Rows from block 5 of a small image classifier, named by matrix and row number. Rows with one number belong to one neuron. Each number is 128 + 24 x the weight over its row's rms, rounded and kept within 0 to 255. All counts start at 0. After the name is the row's rms in percent of the matrix's.
Before each neuron's rows are labels from the 100 images, of 14848, where the neuron reaches its largest size: "top examples" is what is common among them. Only what is clearly more common there than usual is listed. The data: renderings of 100 made-up gadgets, each built of a few solids, in any pose. In brackets: how many of the 100.
# gate: MLP gate (model.blocks.5.mlp.gate.weight, 848x320), inputs 160-319
# fc1: MLP up (model.blocks.5.mlp.fc1.weight, 848x320), inputs 160-319
# fc2: MLP down (model.blocks.5.mlp.fc2.weight, 320x848, transposed), outputs 160-319

top examples: black (27)
gate.545 076 [142 121 125  90 128  93 141 143 180 118 157 100 105 110  99 158 181 163 112 136  94 141 144 112  98 133 124 144 100 143 103  91 119 118 156 165 122 111 124 143 126 115 112 157 138 107 161 142 151 114 118 152 164 113 100 127 117 186 103  86  91 145 126 154 111 129 148 124 163  92 162  60  98 136 101 121 118 133 105 176 133 153 119 109 154 130 111 166 140 136 133 114  91 142 159 105 132 144 120 123 109 123 118 139 153  99 133 148  84 134 119 110 126 109 139 196 133 143 158  84 118 125 138 134 138 123 149 149 149 167 168 138 118 122 125 120  89 107 153 122  92 127 111  98 155 113 111 105 115 138 113 115 156 129 149 161  97 108  96 150]
fc1.545 080 [154  86 122 143 115 128  89 135 145 127 111 162 116 113 148 143  93 148 112 118 164 118 135 155 135 125 118  70 111 167 135 137 147 144 139 130 116 114 116 151 179 125  96 166 155 157 136  83 124 111 100 104 123 127 115 138 125 127 131 137 102 140 133 105 147 130 120 107 134 118 133 103 149 184 144 164 149 103 132 161 149 109 138 108 141 103 126 111  98 119 155 111 153 153 124 126 178 129 176 131  96 107 141 151 120 137 109 105 144 175 138 121 103 120 136 102 134 168 138 112  82 126  99 145  89  86 135 137  75 126 128  91 138 104 117 114 140 108 117 135 170 107 126 138 119 178 131 167 109 104 145 135  89  86 124 121 192 128 103 141]
fc2.545 069 [120 114 112  87 141 128 136 133 116 137 113 116  92  89 132 107 152 141 162 137 133 142  96 135  82 143 127  85 139 152  89 123 131  87 133 134 111 139 172  78 102 158 163 156 142 121 108 126  91 134 163 125 179 117 137 105 144 126 170 105 135 146 130 139 131 115 117 136  86 125 119 121 102 104  88 131 148 125 138 129 132 164 118 108  95 147 124 153 109 137 160 145 145 115 137 131 117 130 133 136 117 133 154  90 132 143 122 157 125 123 161 170 144 131 126  93 182 126  74 134 155 159 135  81  76 147  94 142 140 122 156 112 154 131 116 140 120 133 124 143  87 142  85 107 149 106 127 149 119  78 123 117 164 124 162 104 136 105 147  90]

top examples: metallic (81)
gate.495 075 [ 94  98  96 154 154 123 139 155 100 136 140 172 125 114 126  88 122 124 103 150 146 150 128 122 118 101 164 102 166  92 143  96 152  83 102 148 142  97 155 135 166  95 119 154 114  80 117 146 151 122 154 117 138 104 103 115 123 106 144 113 119 152 173 120 145 168 113 141 108 132 130 128 161 150 114 152 155 122 161 125 108  88 124 127 148 149 121 165 133 132 131 129 115 121 135  83 120 122 123 139 110 110 116 142 108 113 116 145 108 157 140  65 172 125 121 136 155 124  78 142 142 131 113 123  93 100 121 118  79 102 163 128 139 122 149 168 160 108 119 129 114 138 190 154  77 136 174 161 114 130 101  90 142 124  91 117 172 144 107 132]
fc1.495 075 [116  76  98 131  99 113 131 129 136 102 184 161 121 130 104 116 123 127 137 173 106 127 116 129 115 136 146 176 158 121 135 157 121  98 142 147 132 105 150 147 117 166 152 154 138 157 116 129 171 152 133 131 141 111 129 148 126 102 148 132 138 132 162 127 131 126 128 120 138 145 144 118  95 156 115 138 160 141 132 173 165 111 169 177 113 149 131 162 135 122 108 142  96 105  87 112 120  94  92 148 140 159 100 139 147 129 112 120 110 125 140 122 135 121 121 111 150  61  83 153 126 132 136 146 119 140  79 119 114 136 143 136 103 101 125 206 140 103 134 129 139 141 176  91 139 161 170 138 158 106 134 127  99 104 134  76 165 137 165 147]
fc2.495 074 [144 153 137 110 127  95 139 139 118 140 123  84 122 157 151 151 134 153 131 119 134 145 177  70  90 160 116 126 144 126 142 120 129 115 161 186 161 141 181 137 166 105 133 155 144 129 120 131 152 116 180 126  96 122 162 145  98  87  93 111 139 125 135 122 137 139 127 156 126 160 135 120 119 143 135 150 109 123 155 111 154 120 158 170 117  83 122 126 139 130 112 141  82 106 111 142  62  74 126 139 121 129 128  90 116  97 109 125  96 123 140 155  88 124 120 150 115 140 100  92 129 171 141 194 103 160 126 133 107 124 102  98 121 138 116 131 129 111 112 108 132 129 129 137 167 115 100 143 124 119 145 131 117 136 112 143 131 109 151 123]

top examples: metallic (66)
gate.370 093 [159 104  95 120 115 135 158 112 141 131 133 141 130 155 154 143 125 145 163 100 171 151 174 101 184 163 121 139 121  83 116 134 155 139 104 160  85 125 158 148 130 126 162 109 128 176 162 146 118 151  91 155 100 113 122 113 152 121 134 106 152 110 132 143 107 127 147 125 105 169 130 121 177 123 150 137 127 177 122 124 133 122 121 123 134 121 171 152 148 125 131 117 112 138  95 106 117 112 114 131 116 159 152 133 106 114 156 122 128 108  95 121  88 124 123 159 122 118 133 140 113 106 107 127 123 107 114 118 119 137 100 161 126 161 165 145 135 157 105  92 139 138 122 156 170 124 112 109 102 125 126  65  56 134 139 140 129 163  92  77]
fc1.370 099 [155 114 121 136 112 116 158 126 152 141  97 112 106 139 132 141 120 149 160 141 133 149 147  66 163 121 163 137 128 106 133 133 150  90 107 106 136 190  94 127  83 122  79 148  94 121 120 112 136 158 134 105 146 135  78 168 136 141 101 106 115 103 132 155 124 188 131 136 139 143 168 136 131 115 147 138 129 127 137 104 148 142 100 114 168 102 138 100 120 106 133 124 101 117 144 143 151 139  90  85 114 141 152  78 147 115 151 144 136 149 161  97  86 118 106 136 151 157 101 173 129 106 133 155 144 148 115 131 103 119  76 111 131 143 116 135  81  92 140 110 160 119 117 160 142 153 140 109 138 114 109 138 100 166 150 113 143 126 125 130]
fc2.370 095 [ 90 121 129 133 125 147 104 152  87  88 166 112 162  86 118 131 102 157 120 160 165 113 114 107 152 159 142  94  95 116  68 131 143 124 133 153 143 126 111 158 113 153  94 171 139 101 142 118 103 129 142 117 130 162 172 157  89 138  64 121 114 159 120 136 116 118 135 110 122 117  98  95  99 118  88 139 144 146  90 150 130 128 128  90 131 132 123 136 130 115 108 150 142 114 141 162 151 157 119 143 110 103 113 125 157 140 106 124 122 178 149 144 128 132 135 122 152 121 131 135 144 126 123 134 136 118  90  76 131 142 114  89 118 135 111 126 144 146  92 120 132 123  84  95 128 120 133 139 120 139 101 151  87 114 141  77 144  90 128 100]

top examples: blue (27)
gate.645 117 [132 128 142 102 144 140 146 139 103 132 134 138 119 101  98 170 186 126 184 173  92  76 107 114 126 118 145 144 126 163 148 135 126 179 126 128 119 134 122 136 110 163 145 155  90 164 131 124 139 107 137 134 125 128 139 120 163 134 139 150 123  89 153 159 162 139 121 139 147  88 116 118  50 110 107  93 112  98 111 155 121 117 145 127 103 119 128 121 128 104 112 170 117 159 116 108 143 137 130 123 130 123 159  80 137 110  92  83  67 130 159 115 169 124 130 154  89 154 110 103 108 117 159  81 129 112 140 131 153 117 107 150 157 118 152 119 161 117 142 181 100  85 136  73  82 125 128 107 127 118 133 133 136 138 133 133 132  93 119  81]
fc1.645 120 [154 140 170 163 117 111 131 149 140  90  70 116 121 103 130  94 106 143 123 179 119 146 106 144 114  98 127 101 122 102 111 121 142 126 161  94 106 124 152 133 111 119 135 110  92 109 110 139  99 140 121 148 113 132 109 142 147 120 132  79 134 134 148  87  96 134  85 133 115 104 124 165  96 132 162 130  99 162 121 186  98 117 116 144 138 113 122 135 155 156 128  91  92 122 137 134 126  80 156  94  73 151 161 158 130  96 104 130 124 105  99 146 120 127 133 124 143 156 126 127 160 115  92 159 102  93 125  84 134 106 171 108 118 121 102 115 147 145 132 110 156 125 135 149 106 129 120 125 156 146 163  88 111 132 141 162 159 108 148 120]
fc2.645 118 [133 112 119 121 142 111 149 151 124 141 127 172 128 160 127 134 146 146 128  85 124 111 158 154 112 168  97 127 138 103 172 134 162 104 109 164  84 137 167 123 118 143  96 105 150 126 115 122 118 149 170 131 141  77 156 110  94 126 124 126 168 139 112 129 153 110  97 128 150 106 103 121 150 153 140 108 111 141 137 114 136 109 131 106 107 109 132 106 100 149 159 136 157 149 117 147  98 201 145 152 113 143 161 106 127 147 128 176 143 112 156 141 142 179 160 152 139 108 153 131 138 173 146 145 156  73 150 172 111 103 102  79 150 154 160 127 126 117 112  96 154 111 141 126 120 165 147 145 117 120  89 153 119 163 155 121 112 145 110 108]

top examples: black (37)
gate.521 062 [129 139 122 163 127 114 176 104 113  91 129 146 110 118 146 133  91 134  76 127 118 156 135  78 143 178  82 114 170 113 144  74  78 117  99 126 134 171 106 131  96 147 100 130 158 149 123 119 112 122 134 133 123 123 138 100 146 184 140  93 109 157 124  89 157 108  98 112 139 103  99 174 135 116 124 148 119 133 137 144 146 119 116 101 155 142 135 146 154 130 124  98 131 168 147  78 174 123 113 130  84 146 125 117 135  85 160 151 149 171 111 108 121 151 101 142 130 125 150 101 103 148 131  96 120 169 164 156 112 141 116 149 138  81  98 101 115 123 176 147 102 168 131 134 144  88 112 103 110 168 136 135  84 127 126 120 125 184 114 116]
fc1.521 061 [121 119 121 124 111  93  98 165 149 153 135 134 120 112 142 150 150 153 143 116  88 126 160 140 101 128 158 119 101 147 142 179 191  99 146 103 124 122 146  98 159 134 135 148 122 116 121 118 107 175 155 127 137 149  84 117 127  64 132 155 154 128 152 112  57 119 101 161 137 155 116 119 121 165 122 155 139  74 161 101 122 119 133 144 109 148 112 136 112 122 150 149 123 100 122 135 132 118 133  89 166 118  56 139 143 147 112 114  99  57 112 141 132 175 158 108 173 133 112 172 110  95 157 135 103 129 122 118 126  95 163 130 117 117 120  99 133 146 112 160 146 131 103 148  83 104 140 177 116 138 100 110 159 153 126 140 119 104 148 123]
fc2.521 071 [162  94 101 135 159 140  99 112 104 144  88 134 139 133 121 114  62  93 111 146 118 164 104 146 115 115 103 156 138 154  82 138 136 118 128 100 143 130 111 122 115 154 137 102 126 123  50 135 168 124  85 136 172 150 117 135 109 136 129 144 140 128 143 148 149  93  99 164 154 131 111 140 124 119 117 136 220 155 119 140 138  81  96 131 138 137 156  98  92 105  84 137  89  86 136 137 107 132 125 120 133 139  93 129 113 118 156 129 109  93 117 132 144 102 129 108 128 170 100 142 145  91 137 131 129 121 129 172 164 104 136 119 126 101 149 118 118 102 152 150 117 135 148 124 124 114  68 120 131 175 143 103  89 121 161 127 121 144 155 135]

top examples: metallic (60)
gate.62 048 [118 160 148 166 157 111 143 147 113 157 157 114 107 114 119 116 109 159 116 128  62 128 123 157 177 119 132 112 131 170 128  99 121 151 146 111 134 154 135 106 117 104 122 150 110 145 152 160 127 106 147 111 126 134 122 151 126  96 139 157 147  59 123 139 132 114 141 117 107 112 120  94 113 149 111 169 118  89  95 129 140 141 153 105 107 190 126 137 135 109 122 174 133  88  76  91 101 111  85 119  94 136 123 139 118 128 123 144 110 139  74  89 139 132 119 140 147 166 183 153 121 147 155 119 134  86 141 103 123 138 153 112 136 171 142 112 102 136 139 128 167 121 107  97 110 131 115 131 132 122 114  86 146 113 126  91 171 110 118 132]
fc1.62 050 [108 110 103 119 112 146 166 129 101 104 137 131 129 141 133 123 136 114 165 114 132 113 170 145 126 141 133 129 121 129 144 147 162 117  87 171 151 120 125 130 162 126 113 125 155 186 137  94 136 122 143 123 111 130 131 117 107 129 154 129 125 152 104 142 140 116 119 135 106 119 195 151 165 101  81 111 131 160 122 119  81 135 112 153 120 132  86 139 101 165 133 100 156 107 128 123 130 123 128 143 141 108 155 103 153 134 140  73 150 136 132 115 112 136 125 112 141 107  80 111 152  87  94 100 179 143 137 168 144 143 121 125 124 149 150 157 121 141 109 166  99 134 151 175  90 116 133 172 114  88 159  95 169 131 180 179 102 178 131 142]
fc2.62 057 [151 160 147 126 129 130 139 127 105 126  90 145 150 152 156 113  97 110 122 113 139 109  89 136 120 117  98  92 141 134 153 105 101 142 160 145  80  78 145 125 144 145 166 158 130 153  93  99 133 173  94 137  92  88 113 131 107 142 130 120 108 123 140 140 102  94 125 132 146 122 147  78 132 126 109 165 109 130 101  99 141 118 124 113 141  64 164 170 155 133 108 156  95 129 150 138  85  68 144 112 131 160 127 117  80 150 116 112 154 165 144 100 130 137 119 124 106  81 111 119 137 169 144 144 100 134 138 117  88 123 121 110 140 126 127 107 137 100 147 125  99 111  86 117 136 132 142 157 120 135 114 154 156 138  71 124 126 127 154 124]

top examples: metallic (60)
gate.316 132 [159 146 127 121 140 101 175 125 141 150 111 159 124 108 145  85 134  84 111 101  72 136  95 121 136 159 179 131 118 138 142 123 134 165 109 100 129 147 107 123 123 148 160  96 128 145 115 148 130 149 115 116  88 106  87 105  99  87 129  99 169 154 113 124 173 121  87  74 135 111 150 102 135 114 110 162 136  97  80  83 125 128 133 119 153  88 189  98 134 114 167 145 128 132 103 103 145 116 145 159 158 158 119 156 110 144 121 124 107 124 125 169 132 101 127 126 126 140  95 136 134 118 107 158  99  84 104 112 155 167 168 162 148 120 142 166 134 137 139 206 122 112 123 136 167 119 124 136 133 141 138 100 107 140 132 116 136 147 165 124]
fc1.316 133 [127 128 119 122 125 107 106 113 142 141 122 141 146 146 104 165 147 129 169  99 179 121 169 138 157 127 102 128  99 156 126 123 101  86 143  61 114 149 124 162 113 113 120 164  96 151 118 108 101 133 127 148 167 153 103 123 130 136 120 140  95 171 170 113 155 172 173 146 133 128 151  55 109 147  97 122 135 182 150 174 165 154 127 101  91 164  80 151 152 144  89 123 136 128 184 100 134 121 180 141 109 146 111 134 162 159 150 138 163  93 151 149  95 172  98 145 141 127 122 156 143 133 144 118 159 120 131 130 139  93  98 124 100 161 134  92 168 116 154  86 101 158 104 115 163 150 123 110 111 141 151 131 120 103 112 124 120  66 125  85]
fc2.316 125 [109 121 106 102 167 181 128 137 112 148 104 166  99 194 135 155 129 142 149 127 150 150 122 115 119 118 170 141 139 120 132 131 129 165  96 168  72 140 107 136  92  86  84 128 167 117 105 135 122 113 132 132  98 147 135 139 102 158 139 108 139 135 152 145 116 131 105 182 125 100 156 110  99 163 117  75 134 112  90 144 124 179 135 132 103 156 150 168 138 125 132  94 121 148 128 144 141 108 130 135  91 187 123 159 124 147 134 105 166 181 113 130 174 125 112 109 111 159 121 115 128 155  85 132 112 129  96 148 155 171 108 143 137 110  95 173 103 120 145 162 154 136 153 127 125 121 129 142 119 101 177 157 117 131 144 125 125 141 117 118]

top examples: black (39)
gate.464 123 [175 121 107 156 126 175 123 179 136 142 114 141 123 117  79 136 120 142 115 113 167 163 136 100 162 118 102 112 146 110 141 127 120 128 111 100 128 143 154 104 124 138 138 120 114 107 130 138 132 104 115 110 139 150 130 143 124 168 151 115 108 160  80 135 119  97 138  98 131 121 194 150 109  66 131 117 174 136 126 193 125  91 148 115 153 115  92 153  75 109  94  86 111 156 128 129 163 185 167 103 116 164 154  87 140  81 104 152 151 127 164 165  87 123 128 157 121 140  85  70 118 158 147 159 105 159 145 107 129 117 143 107 118 120 171 158 123 109 104 131 148 147 113  97 128  99 107 130 153 124 115 171 143 110  70 111 120 142 111  98]
fc1.464 119 [121 132  99 118 181 116 117 163 111 101 125 176  85  97 158 167 156  96 140 137 131  75 115 104 145  94 103 135 138 141 154 164 136 127 179 111 146 141 131 104 112 139 154 131  97  92 129 111 143  87 108 100 180 125 130 103 151 104 137 176 128 124 145  85 133 167 147 120  94 144 125 119 129 149 149 117  75 146 128 151 127 123 145 155 120 145 123 122 164 170  90 111 114 144 144 139 128 163 130 141 203 126 121 127 139 122 183  81 122 108  96  88 129 104 133 132 119 106 148  87  70 145 122 138 154 149 136 174 153 129 164 136 102  99 143 130 118  94 122 133 160  93 142 130  88 115 118 125  89 128 145 123 109 142 156  97 128 170 168 137]
fc2.464 126 [111 124 131 116 135 169 160 161  61 124 105 105  89 144 135 173 119 111 139 118 132 121 123 114 164 139 146 143 124 157  98 143 101  93 117 117 116  92 131 102 105 104 118 136 134  82 122 104 121 132 103 116 150  93 150 169 148 143 109 127 134 140 141 163  98  80 133  67 126 114 105 174  90 152 169  97 137 127 169  84 144 118 144 129 124 117 153 110 121 139 154 138 155 153 168 111  91 126 121 143 108 140 142 151  76  90 123 139 114 122 125 131 165 119 140 148 125 174 114 123 134 130 154 142 106 114 119 104 130 152 135 121 144 165 125 185 129  85 127 164 112  84 152 134 128 101 139 182 118  78 103 152 109  75 135 126 154 149 147 113]

top examples: blue (26)
gate.139 088 [111 118 135 106 162 157 114 120  89 143 131 128 108 108 111 127 107 131 101 116  89  82 166  88 137 181 128 100 127 121 126 165 103 137 124 149 114 120 124 126 127  98 130 143 151 121 140 130 134 116 127 138 123 113 138 113 129 184 132 111  88 133 114 156 118  67 148 113  82 111 147 162 118 147 157 128 130 112 123 146 130 144 132 102 132 159 157 143 103 143 127 109  78 133  98 126 110 102 148 132 147 130  85 163 119 114 133 128  97 134 132 154 162 130 149 136 125  73 136 142 143 120 138 141 140 106 168  93 113 143 108 119 104 116  99 145 133  84 138 133 165 110 136 106 122  83 139 120 121 152  95 144 106 122 158 106 161 151 126 141]
fc1.139 088 [ 79 126 145 121 148 146 117 150  95 113 107 104 156 115  96 107 120 107 122 103  90 108 113 117  95 142 156  95 118 109 172 166 103 125 140 113 169 146 153 138 166 112 115 144 180 117 146 131  91 150 171  89 138 165 142 128 100 190 152 102  94  68 104 125 124 101 124 116 149 124 135  96 108 137 148 117 130 136 148 159 105 126  88  96 117 131 157 123 132 153 129 118 147 136 165 146 116 151 123 136 140 122 160 149 135 152 119 125 119 105  96 136 107 148 149 123 120  94 173 143 141 148 124 160 149  93 141 152 129 134 183 116 112  99  95 104 157 136 100 153 153 118 145  94 135 126 141 126 105 131 128 134 131 164 124 123 103 107 114 120]
fc2.139 095 [153 114 119 105 116 116 129 142  56 137 107 151 128  90 115 144 115  90 145 138 144 131 147 159 104 117 154 151 140 151 136 161  93 139 129 119  97 168 157  77  96  90 152 127 144 147 124  83 155 152 103 109 105 163 156  96 126 129 123 156 144 125 124 168 138 146 162 157 170 109 155  97 103 143 121 155  98 158 156 139 130 132 162 140 166 122 142 156 116 120 135 134 116 135 171  67 113 122 134 149 111 144 160 100 156 157 163 152  99  77 157 185  64  90 144 118 149 136 146 109 123 141 111 145 147 157 154 146 135 139  85 198 122 112 112 132 151 138 154 109 123 142 149 138 125 109 139 161 127 107 100 101 137 119 123 114 170 127 112 135]

top examples: black (36)
gate.243 119 [160 150 115 171  90 143 155 108 142 133 151 140 112 153 146 103 108 129 131 124 104 126  93 113 138  99 127 159 150 111 104 177  86 120 158 106 103 106 113 158 127 130 147 138 124 126 129 122 117 114  97 137 176 112 112 135  85 125 113  92 118 139 130 149 134  89 141 151 172 135 187 148 133 131 100 156 136 150 139 130 117 132 142 150 102 134 117 156  79 147 177 140  89 108  72 122  72 152 113 150 117 160 128  85  98 101 109 141 116 124 119 134 124 132 167 109 114 141 116 106 110 144  92 180  96 108 138 139  93 141 105 122 155 145 130  92 111 114 138 136 153 131 147  85 121 160 120 115 110 114 128 121 135 115 174 131 109 159 116 153]
fc1.243 122 [158 170 105 176 136 108 132 135 171 111 151 104 119 141 126 141 124 130 155 104 131 107 152 109 153 110 138 123 139 131 135  73 139 139 138  91 152 102 131 108  98 108 140  99 136  96 141 148 118 139 142 138 156 110 144 161 107 175 115 149 127 142 122 102 145 106 156 148 147 135 138  73 117 114 116 153 154  96 114 110 173 140 111 143 169 133 151 104  99 107 139 121 101 132 119 167 118  97 138 108 125 133 112 142  93  90 140 113  97 122 150  93 116 170 136 150 119 128 145  80 151 132 146 160  90 115 110  98 121 140 140 110 169 135 108 105 137 140 111  92 141 118 164 122 156 169 142 113 120 135 118 129 138 170 122 148 156 108 146 119]
fc2.243 113 [ 91 126 131 148 121 126 153 109 152 123 150 129 162 137 100 101 113 118 160 102 104 122 129 123  77 149 137  93 141 142  79 148 129 110 134 126 134 144 135 118 129 147 132 138 158 133 130 132 164 158 135 107 101 110 171  66 169 198  97 152 103 109 145 125 145 115 139 172 142 135 126 125 152 114 129 134 154 128 147 160 106 118 118 152 143 135 118  99 133 145 144 159 118 102 141 126 117 102  80 146  86 146 108 124 125 115 115 118 119  89 148 152 118 171 125 125 142 109 101 162 161 144 127 125 142 109 104 101 130 108  99 108 127 148 104 134 110 142 106  81 108 112 109 115 155 110 118 115  86 132 144 114 114 155 161 123 149 163  98 112]

top examples: black (37)
gate.399 088 [132 104 117 113 119 139 173 101 129 157 135 117 132 148 132 155 125 138 110 138 103 133  76 133 128 175 113 118 146 119 115 131 129 137  97 145 128 160  83 149 106 132 120 131 157 119  97 104 126  91 167 132 127 151 110 142 109 105 135 150 128 160 110  99  71 137 117 163 127 151 113 192 136  82 147 146 112 134 123  69 113 112 132 163 155 166 128 148  97 114 133 164 141  91 124 101 119 126 166  94 121 135 139 105  78 144 143 135 111 108  92 109 151 103  83 136 117 136 154 126 148 123 129 116 132 141 118  96  90 126 149 132 127 116  84 123 120 111 150 148 116  78 116  95 150  99 111  87 129 142  82 139 142 170 132 158 108 100 113 120]
fc1.399 091 [156 132 108 130 119 115 197 116 124 182 188  94 131 138  90 111 140 111 111 161 147 204  62 119 153 190  74 147 163 137 136 122 144 112 103 142 160 133 138  99 154 128  84  84 113 150  98 103 135 140 130 149 103 122 160 113 110 125 125 138 103 145 100 143 158 155 128 155 138 125 111 149  86 108  85 106 115 126  97  85 130 125 117 140 124 115 122 169  97 145 126  82 148 111 146 165 100 121 168 123 155 114 134 114 107 124 109 135 127 143 140 134 140 113 108 118 149 157 130 161 140  89 125 101 127 164 108  97  94 110 135 152 162 144 126 155  91 117 126 139 105 116 126 117 156 124 120 109 125 112 132 127  93 170 140 142 101 134 142 121]
fc2.399 099 [115 115 129 106 121 132 146 104 144 134 131 131 162 104 126 139  84 123 132 128 144 124 112 132 138 132 163  92 136  94 117 105 125  91 178 110 131 130 119 131 117 185 126 156 113 111 149 103 134 140 102 140 153 127 106 115 123 101 130 138 111  82  93 105 107 154 167 131 164 147 125 139 128 158 101 148 134 175 142 148 113 137 152 135 109 122  94 131 140 140 131 142 101 108 133 101 132 100 105 121 109 156 125 147 140 125 127 136 194 149 128 178  70 110  84 108 138  62 133 143 110 109 139 150  92 123 111 148 145 165 105 114 128 103 110  94 153  92 103  97 137 102 118  95 131 138 145 160 131 139  79 163 167 127 119 126  97  80 140 104]

top examples: glossy (69)
gate.246 077 [103 140 104 138 115 124 124 149 148 116  90 153  93 127 109 101 130 123 133  99 109 128 118 132 119 106 130 126  99  88 156 102 108 113 166 148 132 135 142 130 115  78 132  94 121 132 149 109 141  78 174  93 202 109 111 113 148 169 134 150 114 149 126 110  87 108 110 191 103 112 123 101 143  86 120 159 102 137 130 188 131  98 179 106 115 119 122  84  71 134 129 152 114 131 126 132 135 137 149 162 141 134 149 144 162 123  85 107 116 153 154 155 145 146 108 126 108 153 151 127 153 120  91 153 146 105 139 142 174 112 132 111 128 115 137 118 144 137 165 124 168 117 105 105 120 101 109 141 145 111 105 143 106 151 158 159 123 150 149 149]
fc1.246 081 [146 134 123 110 170 118 161 101 142 122 149 118 106 148 186 153 114 109 166 116 135  99  93 148 115 114 133 193  94 139 165 153 115 119 108 142  91 124  97 130 154 123 129 140 119 137  67 189  88 114 116 110 117 148 157 115 106 109 119 120 105 158 127 146 116 132  95 160 108 117 137 148 158 140 134 122 159 120 116 119 125 135 101 150 128 136 159 160 130 125 163 139 119  99 118 100 145 117 116 120 120 166 159 103 148 124 127 117 114 121 117  86 120 150 125 119 155  75 185 154 131 132 129 122 126 118  70 155 118 164 141 160 150 161 136 122 120 124 118 160 100 126 101 135  87 138 114 104 125 113 142 143 129 185 110  92 183 112 106 144]
fc2.246 077 [ 97  87 152 159 113 130 112 109 122 122 197 119 121 148 161  89 171 136 151 145 161  88 161 127 115 127 147 144 137 130 115 106 106 142  98 187 113 126  86 140 107 137 190 140 157 130 134  95 152  99 138 141 122 142 106 116 149 117 134 103 141 141 144 150 100 146 103 116 109 141 132 123  98 144 136 149 108 118 106  92 120 153 125 143 108 137  81  81 130 167 150 147 158 130 146 144 120 133 119 152 122 146 194  89 110 131 127 154 118 125 137 167 108 132 119 112 132 106  76 121 117 120  91 152  98 143 133 109 134 126 111 166 134 107 124 119 137 134 125 154 129 151 183 105 108 147 143 147 121 124 112  67 115 162  99 131 127 129 146 123]

top examples: metallic (72)
gate.688 066 [182 163 159 129 135 166 125 129 115 190 164 136  94 125 130 155 124 133 131 136 147 126 105 114 147 143  98  86  74 107 144 150 135  91 121 127  91 102 155 122 139  75 120 145 179 144 104 127 145 113 128 166  99 124 132 128  96 134 148 125 110  90 125 138 120  85 152 128 136  93 122  92 146 104 120  86 129  70 145 166 151 144 110 120 150 138 156 138 136 143 150 107 108 136 157 165 141 123 117  57 144 120 171 140 169 123 167  75 133 116 179 125  86 119 140 166 124  95 154 122 115 150 133 136 140 127  97  98 138 127 120 123 140 139 147 138 123 168 112  91 166 134 121 138 103 137 116 117 102 115 112 172  82 130 141 130 169 132 114  91]
fc1.688 061 [158  92 121 105 110 129 126  85  90 146 162 136 133 133 128 122 116 159 122 157 106 130 109 143  83 107 109  98 100  95 121 140 121  94 130 117  87 161 132 126 129 105 136 126 104  93 111 120 144  94 151 157 129 151 121 115 107 145 173 129 179 111 136 163 152  87 123 135 104 124 138 135 149  99 135 127 154 136  98  88 133 129 106 138 143 119 154 168 108 107 140 112 179 125 162 137 149 111 113 122 163 110 193 141 158  96 118 101 117 169 177 170  89 120 135 146 153 105 181 120 140 159  89 100 156 155 167 135 152 117  95 106 142 140 120 127 130 169  83 130  94 162 195 110 111 131 115 118 136 106 150 155  92 128 138 157 171 128 132 145]
fc2.688 065 [131  83 133 120 124  93 103 156 159 129 134 141 136 114 122 130 151 120 113 129  97 119 137 160 132 140 137 105 125 105 130 106 112 154  79 129 111 145 151 114 149 124 104 123 142 107 145 110 118 127 143 166  97 117 125 107 125 155 156 121  96 132 105 112 111 125 119 145 143  95  99 132 111 167 110 119 150 128 105 107  94 134 110 118 157 101 137 145 149  97 128 154 144 143 102 102 143 128 176  89 145 157 103  98 123 111 156 137 133  72 167 122 152 151 151 111 145 120 112 126 125 141 137 114 110  84 158 110 175 185 171 144 147  95 142 137 150 162 138 147 137 147 128 140 104 108 127 111 128 108  95  65 172 148 144 107 138 149 172 141]

top examples: blue (28)
gate.635 095 [132  93 120 139 162 127 136 139 108 112 120 141 126 103 116 172 114  74 162 147 112 112 100 124  79 119 147 174 143 185  91 135 110 132 112 137 120 133 214 161 123 179 133 107 127 125 121 126 110 102 135 122 126 129 108 176 121 165 124 153  80 119 125  78 151 115 146 138 156 141 125 166 110 153  96 137 142 128 151  75 111 167 141 156 130  94  89 117  98 119  91 140 127 117  92 152 159 168  81 171 130 123  96 109 136 118 100 145 145 118 120 151 121 118 124 118 170 122 147 128  88 134 151 132 150 106  87  98 155 134 158 128 134 154 124 128 126  93 125 109 125 100 133 138 115 122 104 124 146 109 110 155 108 139 107 123 117 114 185 122]
fc1.635 090 [ 99 123 112 145 151 127 133 145 136 133 119  95 130 128 157 149 115 114 134 174 116 135 153  84 145  92 144 171  97 135 106 155 129 110  97 132 115 156 193  70 163 135  98 123 139 122 138 149 116 155 121 159 130 129 158 115  97 100 126 140 121 108 121 112 147 141 110 148 146 125 130 136 108 174 110 149 164 152 152 110 151 145 133 131 112 136 116  88 177 119 143 111 129 125 152  94 102 129 165  99  93  99 154 145  67  99 165 165 114  94 120 170  76 113 133 144 102 136 140 115 114  96 127 149 146 169 142 123 145  57 158  87 146 144 154 143 148 136 132 128 128 146 131 144 115 133 132 106 122 103 153 105 100  95 161 100  90 167 149 140]
fc2.635 096 [ 83 152 104 107 108 148  98 129 135 123 110 140 101 176 123 151 123 105 136 130 135 170 112 155 121 135 103 148 102 134  86  98 144 118  97  99 172 139 128 165 146 165 147 141 113 137 156 100 121 123 127 118 139  77 143 147 133 104 148 125 133 122 128 107  97 127 106 161  88 155 148 126 175 118 128 116 135  93  98 131 104 127 115 109 126 144 140 104  76 125 104 115 133 148 141 147 184 125 182 128 131 127 126 158 119 105  91 101 112 137 141 115 135 149 133 148 122 152  95 105 125 121 121 199 106 139 117 154 153 102 155 144 160 135  91 150 145  93 114 129 127 119 118 156 127 139 128 134  90 149 120  98 130  70 140 125 114 113 125  98]